config.yaml
encoder_arch: "convnext_v2"
model: "image FSQ autoencoder"
dataset: "drawn small creatures on textured ground"
train_examples: 203450
image_size: 48
crop_scale_min: 0.8
horizontal_flip: true
bottleneck: "fsq"
downsampling_factor: 4
encoder_isotropic: false
encoder_norm: "layernorm"
encoder_activation: "gelu_tanh"
encoder_mlp_ratio: 2
encoder_inner_norm: false
encoder_moe: "expert_choice"
encoder_num_experts: 64
encoder_moe_every: 2
encoder_expert_mlp_ratio: 0.5
encoder_experts_per_token: 2
encoder_shared_expert: false
encoder_patch_size: [2, 2]
encoder_depths: [7, 7]
encoder_widths: [64, 128]
encoder_kernel_size: 7
loss: "mse"
latent_channels: 6
decoder_norm: "groupnorm"
decoder_activation: "relu"
decoder_weight_standardization: false
decoder_widths: [64, 128, 256]
decoder_blocks_per_level: 2
decoder_block: "plain"
decoder_attention: false
decoder_upsampling: "pixel_shuffle"
levels: 7
residual_init: "scaled_by_depth"
optimizer: "muon"
muon_scale: "original"
lr: 0.027
momentum: 0.95
nesterov: false
orthogonalizer: "newton_schulz_5"
adamw_lr_other_params: 0.002
grad_clip: 5.0
steps: 19500
batch_size: 192
epochs: 18.4
lr_schedule: "poly"
final_lr_fraction: 0.01
warmup_steps: 390
weight_decay: 0.0
adamw_weight_decay_other_params: 0
Rows from block 1 of the decoder of a small image FSQ autoencoder, named by matrix and row number. Each number is 128 + 32 x the weight over its row's rms, rounded and kept within 0 to 255. All counts start at 0.
After each channel's rows are labels from the 100 images, of 14976, where the channel reaches its highest value: "top examples" is what is common among them. Only what is clearly more common there than usual is listed. The data: drawn small creatures on textured ground.
# conv: 3x3 conv (decoder.mid.1.conv.weight, 256x256x3x3, each kernel summed), inputs 0-127

conv.135 [147 194 102 125 169  96 105 121 162  76 120  97 128 169 123 104  98 136 158 132 113  66 113 140 175  98 104 128 115 123 159 186 162 143 127 173 134 134  82  95 137 126 154 104 135 153 102 116 108 117  84 132  99 141  84 103  62 133  96 109 107 110  62 137  76 162 111 115 134  83 127 167 118  86 158 223 151 104 113 133  95 125 111 127 118 152 123 140 121 108  86 111 140 141 255 115 120  87  83 106 105 179 141 157 141 151 219 122  67 145 141 129 149 134 203 129 120 182  82 105 154 177 179 116 114 132 125 121]
top examples: white; dragonfly

conv.125 [106 115 126  82  94 144 126  95 147 158 124 153  87 105 220 115 149 130 143 161 196  84 113 113 109 144 185  97 175 107 152  91  77 161 207 103 140 111 139 121 111 150 105  53 157 102 127  89 159 103 151 128 158 146 126 137 133 128 126 101 131 152 110 141  82 105 138 134 161 118 114 113  97 123 112  99 118  73  97  76 158 144 141 145 128 157 227 113  74 137 150 137 143 146 168 110 141 145 144 114 122 140 111 187 110  96 173  95  57 134  85 154  93  96  82 148  57  93 136  74 170 122 169 145 121 100 135 167]
top examples: pink

conv.246 [198 105  92 128 107 134 163  60  94 107 113 227 109 102  97  83 142 138 118 115 124 160 174 138 119 126 138 155  97  99 107 111 133 128 151  96 102 122 177 151 140 150 181 176 121 126 113  53 167 129 129 117 122 125 109 172 132 164 179 113 178 179 149 142 140 126 123 108 111 224 106  66 114 152  46 145 117  69 115  97 134  88 127 147 172 103 167 152 165 104 151 126 194 160 100 115 169 139 160 115  98  97 120  58 154 163 120 164  89  96 135 166  77 127 153 115 121  90 178 123 111 176 144 143 108 142 149 145]
top examples: plain; purple

conv.3 [147 133 115 112 166 146 140 153 127 114 126 156  91 119 104 155 104 115 101 105 157 148 122 120 235 135 148 108 161 144 134 157 165 116  55 159 175 182  67 125 118 153 163  85 182 128 113 140 109 137 133 128 114 128 109 102 184 129 163 170 120 154 122  75 153  94 128 147 142 153 150 126 150 116 121 173  98 121  97  74 114 139 128 178 146 197  25 157 165 190 103 149 148 105  78 199 167  72  85 103 154  97 196  82 168  88 100 107  70 113  99  78 143 133 109 155 145  77  58 130 159 121  90 130 104 108 154 146]
top examples: blue

conv.211 [140 156 129 139 144 108 139 111 137 141 128 118 116  70  86 138 137 111 107 156 140 166  98 122  46 123 151 119 164 154 100 154 125 146  99 138 138 116 126 158 127 132  99 128 125 158 149  97  93 213  96 125 105 142  95 125 161 181 123 134 117 147  88 113 123 143 145 135 126 135  83 127 133 135 140 130 216  74  94 179 105 139  94  71  71 175  80  85 102 155  94 255 113 115 109 110 137  80  88 217 133 125 114 114  90 130 170 127 139 145  84 101 119  97  96 149  97  88 183 135 111 131   9 130 147 140 114 145]
top examples: blue

conv.255 [149 136 102 154 120 159 129 109 132 124 132 143 142 116 122  85 119 142 119 131 125 165 160 144  99 103 110 121 148 133 137 116 114 132 100 128 125 129 112 154 107 119 127 144 174 150 117 118 154 151 148 140 144 157 165 145 140 134 145 120 126 168  91 139 113 148 142 121 157 163  85 145 130 122 139  65 114  95  82 168 111 140 143 134 105  89  64 118 125 131 118 125 149 126 172 101 144 136 153 123 131 130 122 151 160 112 129 137 110 124 155 124  79 108 102 101 117 125 133 149 134 119  75 182 158 119 123 101]
top examples: pink

conv.217 [108 153 124 137  36 188 103 117 131  75  95 156 117  81 109 133 102  60  84 123 153 153  97 126 131  72 146 112  56  95  66  83 111  85 173 136  83 117 126 176 163 136 159 111 131 107 132 125 103 152 102 126  80 113 155 119 109 116 123  96  97 160 127 132 139 131  99  95  99 119 116 154 168 112 177 134  42 130 124 152 120 118 129 149 200 107 143 130  97 144 176 101 148 200 117 122 178 112 164 167 143 141  99 129 153  58 124 172 214 126 135 164 133 139 161 140 113 139 106 148 148 157 141 136 214 136 133 100]
top examples: red

conv.177 [130 111 151 121 184 110 100 103 126  75 162  71 102 153 104  92 115 156 137 128 117 101 108 111 157 127 115 101 149 117  75 128 143 114 147 146 133  98 154  83 165  72 113 114 103 141 126 123 104 115 115 169 121 127 123 124 133 134 102 113  86 133 164 101  94 143  81 168 113 136 149 163 122 127 150 122 105 182 125 132 151 128 124 117 111 132  99 128 134 133 122 150 157 168 181 113 100 148 142 148 126 159 104 149 103 159 142 140 110 134 165  90 129 163 196 145 152 177 155  94  54 138 146 160 179 140 134  94]
top examples: pink

conv.157 [126 170  94 160  69 227 123  81 145 206 156 152 185 103 212 158 161 139  86 137 101 195 142 108  81 141 116 128  99 182 160 163 103 121 189 100 145 123 151 113 129 137 112 175 131 104  92 129 180 134 117 130  94 126 103 151  84 142 132 121 169  88 145 172 134 104 162 108 113 131  96 138 169 169  75 132 150  90 153 153 103 104  73  86  99  87 153  67 125  90 122 125  84  62  75  92 165 148 132 158 126 111 132 119 141 103 131 141 176 121 149 158 136  98 117 120  68 117 133 156 110 133 160 167 107  90 125 126]
top examples: blue; scaly; jellyfish

conv.51 [191 178 140 141  90  53  86 165 113 130  89  71 148 153 181 110 158 177 153  97 151 164 142 134 168 100 150 137  79  91 115 162 160 134 132 177 116 169 113 150 116 147 116 112 145 139 124 148  77 151 157 146 161 146 128 124 138 165 155  89 128 148 116 149 100 140 141 151 123 150 158 120 145  69 117 222 126 113 145 119 156 156 152 112  62 132 123 110 138 157 149 105 114 124 149 105 152  90 106 179 110 135 164  94 172 127 177 115 131 145 116 125 118 178 154  66 122 103  84  99 142 118  82 101  94  85 148 157]
top examples: yellow; white

conv.13 [121 126 111 117 125 114 172 112 132 163  87  88  56 126  94  75 122 118 101 103 150 129  86 148 119 108 115 153 147 142 218 141 129 164 172 125  91 117 100 145  81 199 134 109  85 134 179 113  74  81 100 117 109 107  98 116 115 155 106 170 114 114 141 147 113 139  89 118 131 118 157 136 186 132 166 170 102 129 142 142 105 171  86 111 127 160 135 122  44  74 141 150 153  83 118 116 161 118  95 116 108 171 141 143 148  47 110 158  63 100 152 143 143 125 165 137 112 143 143 175 171 113 154 168 133 137 154  85]
top examples: plain; orange

conv.158 [103 123 137 143  81 176 141  93 109 167  68 188 174 116 158  78 122 100 133 105 161 140  92 127 138  89  87 105   0 110 143 134 120 105 184  91 105 142 136 152 136 107 175 102 108  90 125 100 125 124 144  79  94 117 125 108 128 153 112 136  71 104 191 158 149 111 117 132 101 103  96  86 130 143 157 159 140 134 184 114 114 147 123 131 139 122 166 134 121 107 144 125  99  92  82  89 116 171 155 113 107  80  90  38 182  94 142 163 174 112 142 127 103 114 129 130 100 145 116 148 150 113 145 122 138 137 143  95]
top examples: red; purple

conv.146 [140 193  98 129  70 112  95  64 118 113  98  85 137  80 132  57 127 142  93 106 116 132 151 152  74 145 131 110  49 115 125 127 109 162 161 134 117  87 156 125 103 139 116 113 119 150 120 169 255 123 121  94 123 138 153 137 132 155 150 143 159 109 169 107 136 149 162 123 152 175 167  96 146 113 103  87 162 130 145 155 114 155 167 144 112 140 201 111 142 118 150 130  81 108 133  89 101 126 169 105  72  88 128 110 186 141  85 125 177 119 139 112 122 137 147 106  95 113 123 142 144 138 136 102 159 153 170 106]
top examples: blue; plain; purple

conv.139 [151 124 117 146  95 133 110 135 137 211 106 105  91 134 151 115  33 121  66  90 103 156 149  94 122 105 102 122 100  98 130 151  96 125 153 167 112  61 130 130 182 158 128  95 162 153 127 170 115 104 103 150 102 184  77 111 126  84 146  54 155 114 105 171 181 101 106 120  87 138 116 178 155  83 147 185  83  81 145 120 165 119 181 148 165 141 144 143  85 107 148 102 119 137  93 184 181  34 141 159 132 168 155 171 151  86  84 178 152 122 156 169 101 114  87 149 128 118  88 160  88 118 118 143 141  98 104  48]
top examples: plain; yellow; orange

conv.87 [169 193 128 126 116 117 121 180 127 110 174  84 123  91 138  89  88 150 129 126 155  75 187  95 118 136 150 107  66 106  89 103 103 142  97 122 181 116 133 139 131 111 114 120 107 128  72 130 222 148 132 108  97 116 133 105 140 144 171 104 133 134 129  93 136 131 127 125 166 158 136  58 107 140  88  81 140  94  73 137 142 100 170 117  75 158 153 116 139  91 134  81 128 144 139 141  83  70 103 118  88  99 149  95 192 104 148  95 189 169  72 110 116 145 108 107 104 155  99 105 120 137 174  95  94 121 142 130]
top examples: orange; yellow

conv.46 [ 98 129 142  65 185 103 153 120  98  83 100 110  86 128 121 184 121 125 129 112 120 138 114 108 114 182 113 122 188 135  64 109 160 117 186  73  77 117 126  87 157 123 148  68 137 117  99 118 148 121 100 151 141 108 148 148 177 135 117 179 125 125 202 160  68 139 130 120  72 108 133 147 108 148 147 132 125 179 153 144 133 115  69 108 195 132  49 124 117  93 122 115 141 122 132 129 144 117 145 140 133 129  98 106 115 107 105 147  94 147 187 131 154 127 105 110 130 127 161 144 124 130 157 137 144 152 153  89]
top examples: blue

conv.194 [131 129 119 127 123 121 113 132 112 130 124 109 153  90 146 138 143 148 120 118  81 136  92 122 102 139  82 113  98 126 140 122 133 141 117 127 132 144 132 128 140 122 109 110 139 140 131 132 123  93 114 115 130 108 126 125 138 101 146 158 123 126 107 104 149 147 165 114 142 148 109 147 138 129 179  69 137  88  91 182 145 108 104 146 122 138 100 119 118 100  94 151 150 147 169 147 126 115 105  36 120 140 117 101 113 255 132 130  74 115  88  71 120 113 100 103 168 126 123 170  66 101 112 148 175 130 103 109]
top examples: orange

conv.88 [138 102 160 142 133 180 183 111 167  62 122 132  90 136 211 156  74 104 109 124 137  75 104 121 128 124   1 139 194 125  61 134 119 145 183 121  91 114 149 151 150 124 142 137 127 150 140 122  17 110  92 142 143 126 105 166 126  95  62 105 126 138  85 136  95 110 123 136 109  94 115  95 110 112 113 121 139 115 133 126 115 124 107 105 143 130  62 146 107 114 101 157 132 138 116  88 139 135 146 147 215  58 135 160 125 130 134 136 116 163 145 159 136 122 102 114 177 148 126 170 117 122 119 154 147 118 142 106]
top examples: plain; white; pink

conv.86 [154 146 103 108  92 133  60 125 148 129 111 151  84 122  81 101 111 123 156 113  85 136 123 101 127 132 103 123 146 183 217 135 151 114  99 188 148 128  93 169 138 104 139 134 146 122  89 150 139  61 125 111 161 148 111 150  95 176  72 112 220 142 134  66 127 126 123  87 130 134 120 146 160 151 108 171 123 179 129 115 104 156 159  95 133 120 175 146 101 124  95 138 144 180 206 182 124 162  95  96 126 127 134 125 100 203 182  80  99 106 135  67 187 164 121 100 156 104  74  53 120 124  75  94 103 158  93 124]
top examples: white; dragonfly

conv.55 [136 164 131 132 137  93  89 151 123 167 139 104  93 145 114 119 133 158 137 153 142 149 137 131 173 155 155 117 134 118 166 147 123 141 124 149 134 113  84  95  85 104 118 126 118 120 121 161 125 101 138 131 125 133 129 124 161 168 125 128 106 137 102 117 127 145 141 166 152 136 118 140 153 171 106 121 128 114  61 167 137  88 126 128 144 105  79 134 128  56 155  69 110 111 154 118 152 113  89 115 111 150 130 126 118 105 140  93 146 123 110 118 105 111  92  95 135  84 145  82  95 121  86 110  96 130 106 255]
top examples: pink

conv.96 [233  91 118 118  70 124  86 134 161 188 126  74 104 102 115  98 138  85 125 125 107 159 126 142 143 133 129  80  94 141 115 137 103 127  65 105 196 123 140 142 150  85 112 164 137 160 147 152 107 152 141 120 119 123 158  92 121 127 127 126 157 129  82 133  84 147 187 184 150 161 131 111 111 124  70 103 127 113  59  97 125 128 153 107 160 165 132 111 165 105 133 127 143 158 134 127 156 133 157  92 103 160 207 105  66 144 154  97 163 102  67 135 146 121 110 152  60 153 118 122 166 157 184 145  73 119 109 129]
top examples: orange

conv.16 [117 111 127 170 115 108 112 121 114 106 160 105 174 146  74 143  22 152 119  91  99 139 147 175  90 100  93 131  76 135 101 105 181  82 167 212  98 203 121 168 169  75 209 154 170 155 153 136 126 131 118 132 135 208 132 130  99 197 105  82 115 129 117  88 101 134 109 156 123 126 145 150 133 121 140  73 114 160  95 173  76 122 172 145 152 141 107 103 120 162  98 150 106 122 187 118 121  68 153 118 126 101 142 145 117 170 211 153 147 103 152 101 121 123 140 121 135 125 161 103 148 128 137  52 116 142 129 124]
top examples: blue

conv.213 [129 135 105 145  96 135 168 133 184 146 127 156 107  74 158  88 102  62  87 137  64 182  59 142  88 122  80 141 143 122 104  99  91 106  88 103 139  67 147  78 143  73  85 137  89 138 118 137 134  93 150 133 118 109  90 115 119  94 137 118 123 119  91 149 138 145 166 136 101 130 149 122 139 100 125 140 178 142 119 146 103 126 113 121 123 176 117 139 123 163 142 120 131 139  82 146 142 153 115  82 113 144 159 173 142 129  71 129 103  74 165 175 129 132 111  98 128 140 107 136 161 142 166 149 127 136 134  90]
top examples: orange

conv.97 [119 148  99 184 187 127 144 136 105 124 159  48 110 136  98 143 126  74 167 109 105 113 103 150 118 138  77 105 115 142  93 116 137 136 102 161  96 136 151 180 144 178 190 114 134 148 145 123 111 107 111 181 117  94 167 117  65 160 126 106 136 159 117 115 105 138 115 152 117 100 138 164 135 115 179 101 150 175  98 177 103 157 103 116  96 120 105  98 100 137 153 125 141 133 159 106  84  68 160 170 136 175  95  84  86 103 151 167 120 137 161 139  80  64 121 142 134 146 134 117  85 140 111 141 135 135 147 114]
top examples: pink; white

conv.58 [156 120 149  97 171  80 120 189 158 152 156 131 179 160 118 147  87 175 155 112 163  93 190  97 139 103 137 105 112 128 198 142 125 152  82 116 199 116  90 119 160 135  98 123 166 126 162 160 143 126 152 152 172 116  59 130 191 143 130 138 142 115 109 154 195  96 166 136 136 153  92 132 143  93  91 149 136  78 138 133 146  91 112 106 114 124  52 157 146  98  78 131 139  95 152 120 113  58 127 138 107 165 139  79 133  89 171 116 210 161  88 139  93 143  78  96 173 101 153  62 107 112 123 156  89 124  85 102]
top examples: orange; plain; crab

conv.7 [148  92 130  91  74  54  91 123 127  75  56  99 121 136  60  79 121 101 143 103 162 132 143 114 129 103 142 136 147 179 158 160 180 128 132  83 130 120 151  90 120 156 111 146  87 168 162 160 149  57  69 145 146  85  62 114 141 135  92  98 150  82 149 100 103 137 124 148 118 173 151 118  51 130 137 147 137 125  87 119 117 171 129 122 113 162 143 167 156  92 118 165  78  85 115 141 152  90  84 113 126 173 161  81 125 127 140 146  91 142 153 111 162 146  79 153 111 133 123 114 179 186 161 112  90 141 147 137]
top examples: teal

conv.220 [191 121 134 114 121  86 185 172 101  39 102 166 204 108 107 151 191 125 163 140 115 110 118 107 227 120 169  88 107  94  53 196 145 137 125  97 111 143 128 134 145 120 157 101 136 116 153 152  59 110 127 111  88  86 118 165 151 111  97 148 130  84 127 144  61 129 124 173 153 161 126 122 145 109 185  94 150 156 147 137 185  99 132 171 126 120  85 107 121 146 158 116 131 163 145 151 194  65  87 127 155 127 105  29 154 105 107 131 133 117 133 164 137 149 134  99 148  92 129 126 152  71 125 114 148 139 183 129]
top examples: grey

conv.14 [135 175 139 156 167  74 184 143 167  61 165 113 158 144 110 140 107 159 141 165 128  82 123 137  93 144 121 128 182 137 101  98 119 121 135 100 163 130 171 151 147 127 145 112 125  87 113 105  63  67 107 160 133 119 132 141 121 155 121 153 128 178 185 167  33  87 120 108 155 172 163  98 146 117 103 123 166 119 126  85  91 177 162  85 122 156  97 161 127 124  99 154 155  96 105 143 147 123 125 149 120 133 128 165 118 164 124 128  62 139 143 149 158  66 107 127  92 130 116  98 103  94 142 174  93 148 115  80]
top examples: blue

conv.234 [100 103  86 106 108 191 150 151 124 164  79 140 138 155 168 145 144 144 127 141 129 137 144 144  87 119  85 127  13 139 174 135 133 102  86 119 132 137  84  93 135 110 105 150 160 124 159 113 170 117 121 179 114 112 104  85 115 134 151  86 154  59 146 111 170 123  69 125 142 155 123 113 161 149 125 188 118  67 139 123 106 103 119 155 152 157  67 100 111  71 127  78 140 110  71 156 145 138 117 140 165 148  80 110 120  96 117 156 152  80 170 148 161 103 156 151 134  87  79 145 144 118 120 125  94 148 120  89]
top examples: plain; blue

conv.9 [ 95 108 101  95 178 101 132  72  80 108 153 116 120 102 135  82  66 133 142 140 123  90 116 123  64 175  82 132 107  80  72 108 110 119 118 137  75 111 117 105 109 106  88 112 112 134  99 122  57 105 125  73 170 165 114 135 132 114 109 145 103 128  91  79  46 160 118  93 103 117 185 154 150 108 106 172 180 102 159 131 119 149 122 124 154 155 136 137 141 110 155  88 152 169 156 115  78 147 174 155  79 121 128 154  91 160 125  93  82 134 141 199 102 100  79 130 138 130 122 117 142 128  93 138  93  99 114 124]
top examples: grey

conv.50 [141 146 130 162  30 174  93 128 134 186  52  92 135 127 106 174 102 136 143 121 136 139 159 122 122 130 132 136 147 120 143 117 130 134 136  53 216 140  98 135 115 127  94  85 143 179 115 121 132 178 194 154  85 156 124  58 102 123 101  72 140 129  97  95 157 126 145 107  97 160 109 119 173 125 110  96  87 102 108 119 177 123 145 134  67 117 171 162  94 167  96 156 143 122  94 158 148 151 134 160 127 175 171 157 158 141 104 145 139  91 140 157 191 122  83 155 145 139 147 127  14 182 128 160  66 143  97 108]
top examples: teal

conv.169 [120 161 123 122  91 147 103 146 149 114 145 143 150 113 138 160 150 138 117 117 107 131 142 162 149 126  91 109 142 155 192 141 101 108 106 105 215 131 126 111  93 125 130 138 164 147 150 161 106 132 126 124 106 144 106 155 135 129 114 130 147 115 127 123 114  97 172  96 142 173 136 123  53 150 126  74 148 121  92 108  80 127 124 176 160 156 146  74 117 127  91 162 136 138 105 183 142 137 122  98 112 103 100 148 111  99 140  97  82 147 104 143 165 177  82 141 149 160  82 115 169 218 166 157  75 156 146 111]
top examples: plain; teal

conv.56 [ 95 135 147 105 108 179 188 113 185 187 126 151 155 115 148 176 143 132 142  96 168  92 121 108 109 120 157 132 100 121  81 112 135 152 122 155 112 115 122 123 144 171 119 172 127 133 118 107 150 159 174  47 171 112 164 143 150 144  69 148  87  76 110  77  75 116 144 126 110 103 166  87  79 155  74 147 178 111  97 170 119  61 136  92 108 113 113 117 167  95 171 113  93 131 115 110  99 136  88 129  89  88 142 133 110 174 128 145 135 170 166  78 147 143 143 142 119  66 145 142  22 131 106 124 164  86 175 125]
top examples: white

conv.99 [106  95 130 115  73 141 107  77 111  88 125  89  92 115  87 162 189 159 138 144 138  95 102 135 154 178 150 160 158 161  93 124 150  85 165 104  70 149 143  93 109 106 115  97  92 161 129 100  58 107 108 123 108 143 205 112  87 128  96 134  92 110 165  60 105 140  78 141  87  90 117 136 131 124 185  96 119 175 154 149 128 139 146 110 127 141 133 116  91 154 180 151 113 167 164  89 140 115 122 130 130  97  79 168 106 157 127 137  63 101 177 109 166 167 158 172 135 151 179 125  19 132 178 130 165 163 150 109]
top examples: grey

conv.5 [169 129 107 123 147 114 134  91 102 136 180  89 133 128 134 145  88  65  89 132 106 157 170 110  26  57 101 106  91  78 202 145 159 123 125 106 179 110 102 146  87 153 114 112 131 158 115 156 113 119 133 126 145 106 139  83 107  94 139 133 155 117  25  99 137 159 181 136 146 144 162 152 100 143 124 123 177 147  97 134 126  98 109 153 139 147 130 118 177 141 146 169 133 119 151 155 160 132  94  86 102 147 125 140 168  66 130  80 147 151 131  77 157 124 129 111  93 128 138 172 181 129 165 129 128 180 155 119]
top examples: teal

conv.237 [ 89 150 105  77 115 130 148  78 121 155  58 117 166 103 126 146 181 132 160 137 139 176 146 131 125 130 150 116   0 134 217 138 117 151  84 166 169 118  99 129 103 126 122 153 116 120 130  49  75 115 141 100 133 122 168 106 122 119 138 118 120 153 142  94 116 132 134 112 132  55 107 140  99 217 107  99 158 105 139 160  66 108 113 122 105 160  94  91  76 120 150  97 143 111 135 133 121 140 137 146 110 123 138  88 122 107 138 116  85 115 165 111 157 105 119 171 146 145 166 139  64 158 130 136 148 121 179 103]
top examples: white

conv.122 [141 175 113 105 110 140 136 113 105 126 115 170  99 173 126  84 125  94 168 132 154  97  97 124 133 180  44 113 148 162 141 158 115 103 107  69 108 123  99 136 160 158  99 124 139 110  95 172 125 108 115 105  81 151  48 127 151 120 126 157 124 119 169 138 182  46 100 115 114 115 144 118 157  77 147 122  72 152 103  96 147 138 145 152 131 139 168 158 165 104 118  86 145 133 135 118 139 105 166 157 120 123 107  82 111 134 120 110 124 112  96  97 108 109 171 150 144  82  96 127 119  68  66 186 128 141 110 112]
top examples: plain; blue

conv.101 [ 90 127 120 136  21 131 143  88 100 167 167 115 152  87  92 164 138  70 121  66 134 122 107 121  46 122 117 126 122 178 136 136 136  85 160  92 140  96 182 101 124 125 159  86 108 148 173 159  93  76 119 131 153 115 183 116 132 123 160 141  74 143 138  94 167 158 195 102 110  92 147 141 128  53  98  97 166 159 155 157  83 136  98 159  86 142 162 161 145 122 152 185 142 120 120 130 124 171 103  92 159 117 113  89 118 138  96 146 145 115 131 172 127 148 143 121 142 137 130 128  52 105 147 147 149 148 183  92]
top examples: grey

conv.33 [161  85 123 124 103 147 127 174 157 142  98 141 131 140 139 143 224 109 150 109 139  95 139 115 189 142 149 151  71 129 184  73  94  81 138  93 140 116 139 147 180 142 122  99 154  91 159 146  64 131 143 120 120 168 175 116 156 134 136 127 121 126 163 134 123 109 135 120 121 148 146  94 129  97 152 216 111  95 137 108 156 106 114 126  73 126 226 118 109 105 139  80 116 165 137 116 154 130 134 125 140 123 132 126 126  49 127 126 128 124  85 175  82 146 128 153 141  81 120 145 111 119 135 102 169 109  93 112]
top examples: grey

conv.219 [116 126 136 163  90 154 120 112 127  61 141 129 160 136 114 118 109  93 113 121 112 146  87 152 112 108  97 130  95 158 115 214 165  36 154 134 114 142 157 134 128  95 150 139  63 135 131 139 154 129  74 176 103 132 152 144  95 169  50  73 123 144 168  87  72 124 118 141 121 162 147 135 159 162 174 118 147 175 114 107  72 211 152 106  98 102 176 124 129 186 125 139 131 138 184 115 108  74 122 131 115 154  80 124 123 148 119 192 102 145 185 161 105 143 150 142 112 179 145 129 125 133 127 131 106 163 104 128]
top examples: white

conv.59 [106 117 136  73  84 170 111 167 145 159  90 108  70 128 123  95 204 190 164 138 133 106 155 168 135 131 157 106 102 141  94 135 142 133  64  54 122 135  93  86  96 128 118 165 129 129 194 124 166 123 115 131 144 115 145 108 159 180 106 107 122 141 144  57 100 185 204 152 158  76 125 141 124 107 146  80 147 150 152  84 114 112 136 138  39 150 236 144 138 111 112 114 123 120 155 160  88 182 115  62 105 164  82 166 121 161 168 122  76 139 131  98 148 175 188 126 130 152 147 128 117  70 128 122 112 164 172 150]
top examples: grey; pink

conv.106 [ 77 204 103 193 167 168 106 132 129  91 139 100 105 172 172 151 156 123 140 125 170 102 110 138 102 129 112 140  87 118  88 122 128 147 143 145 155  99 140 167 152 147  71 129 108 154 156 139 112 112 117 224 109  97 108 158 124 103 128 149 145 149 123  85  90 126 119 107 133 137 129 192 120  57 128 117 196 124 124 124  73 129 137 140  47 125 110 153 123 107 123 127 133  64 149  97 110 150 124 147 152 181 130  85 150 109 104  86 120 173 165  91 145 140 140 116 109 136  73  93 138 125 117 106 129 114 204 146]
top examples: pink; plain

conv.40 [146 133 148 151 111 158 255 143 120 127 120 136 161 122 166 106 130  90 108 129  63 106  70 109 145 155 111 124 137 107 139  89 121 120 120  98 104  81 151 182 151 163 120 108 136 105 142 114 129  94 134 111 134 120 192 154 140 133 124 171 126 112 135  99  43 151 103 124 160  94 120 133 122 136 134  91  74 160 111 146  90 155 147 164  98 118 207 154 140  96 181 116 127 121 103 136 144 145 108  93 129 124  88 146 143  79 110 122  28 119  83 144  98 126 132 154 122 132 108 102 122  82 150 115 188 157 113  68]
top examples: grey

conv.181 [125 112  79 101 103 120 103 103 117  76 104 117  97 115 101 190 132 127 102 151 117  97  80 161 121 154 146 122 149 120 109 106 115 115 125 145 104  75 121 114 151 108 162  63 124 153 107 126  85  98 126 130 232 147  88 127 121  92 149  78 106 133 141 148  62  97  93 108 118 117 143 193  98  58 152 148  96 159 196  81  92 142  86 104 120 111  92 114 139  70 135  90 118 142 125 129 124 145 121 156 141 116 157 134 117  79 134 110 158 121 125 124 183 159 152 117 156 155 113 136  95 109 150 107 188 115 151  67]
top examples: white; dragonfly

conv.228 [129 151 174  92 107 125 160 180 153 147 104 119 179  57 136 144 210 139 141 146 125  73  75  96 167 130 119 101  72 150 175 155 102 146 135  72 144 123  67 164 107 163  78  85  92  75  93 132  94  71 121 118 132  24 166 138 147 120 142 167 136 157 161 116  83 135 144 128 151 136 143 132 135 182 140 126 155 109 137 130 115 128 111 117  72 184 198  90 142  61 163  84  65 163 114 169 151 187  90 123 145 145 111  69 109 122 145 139 109 127 184 120 167 110  88 117 126 108 129 140 137 132 185 108 126 158 136 105]
top examples: teal

conv.81 [148  86 138 122 126  54  84 125 105 141  83 113 104  43 118  77 112 199 128 153 140 134 160 151 139 129 104 192 223 120 165 149  81 129 122 145 146  49 131 108 125 145 197 191 106 115 135 119 152 138 116 134 136 162  74 170 152 156  88 157 133 111 124 177 140 161 170 129 125 127 127  80 114 164  42  71 147 124 102 111 130 118 113 133  71 105  77 125 154  87  85 140 168 136 127 140 147 174 112 174 169 103 135 126 142 108 150  90 139 138 104 127  95 172 160 136 120 150 207 191 149 105 111 142  93 117 148 172]
top examples: pink; plain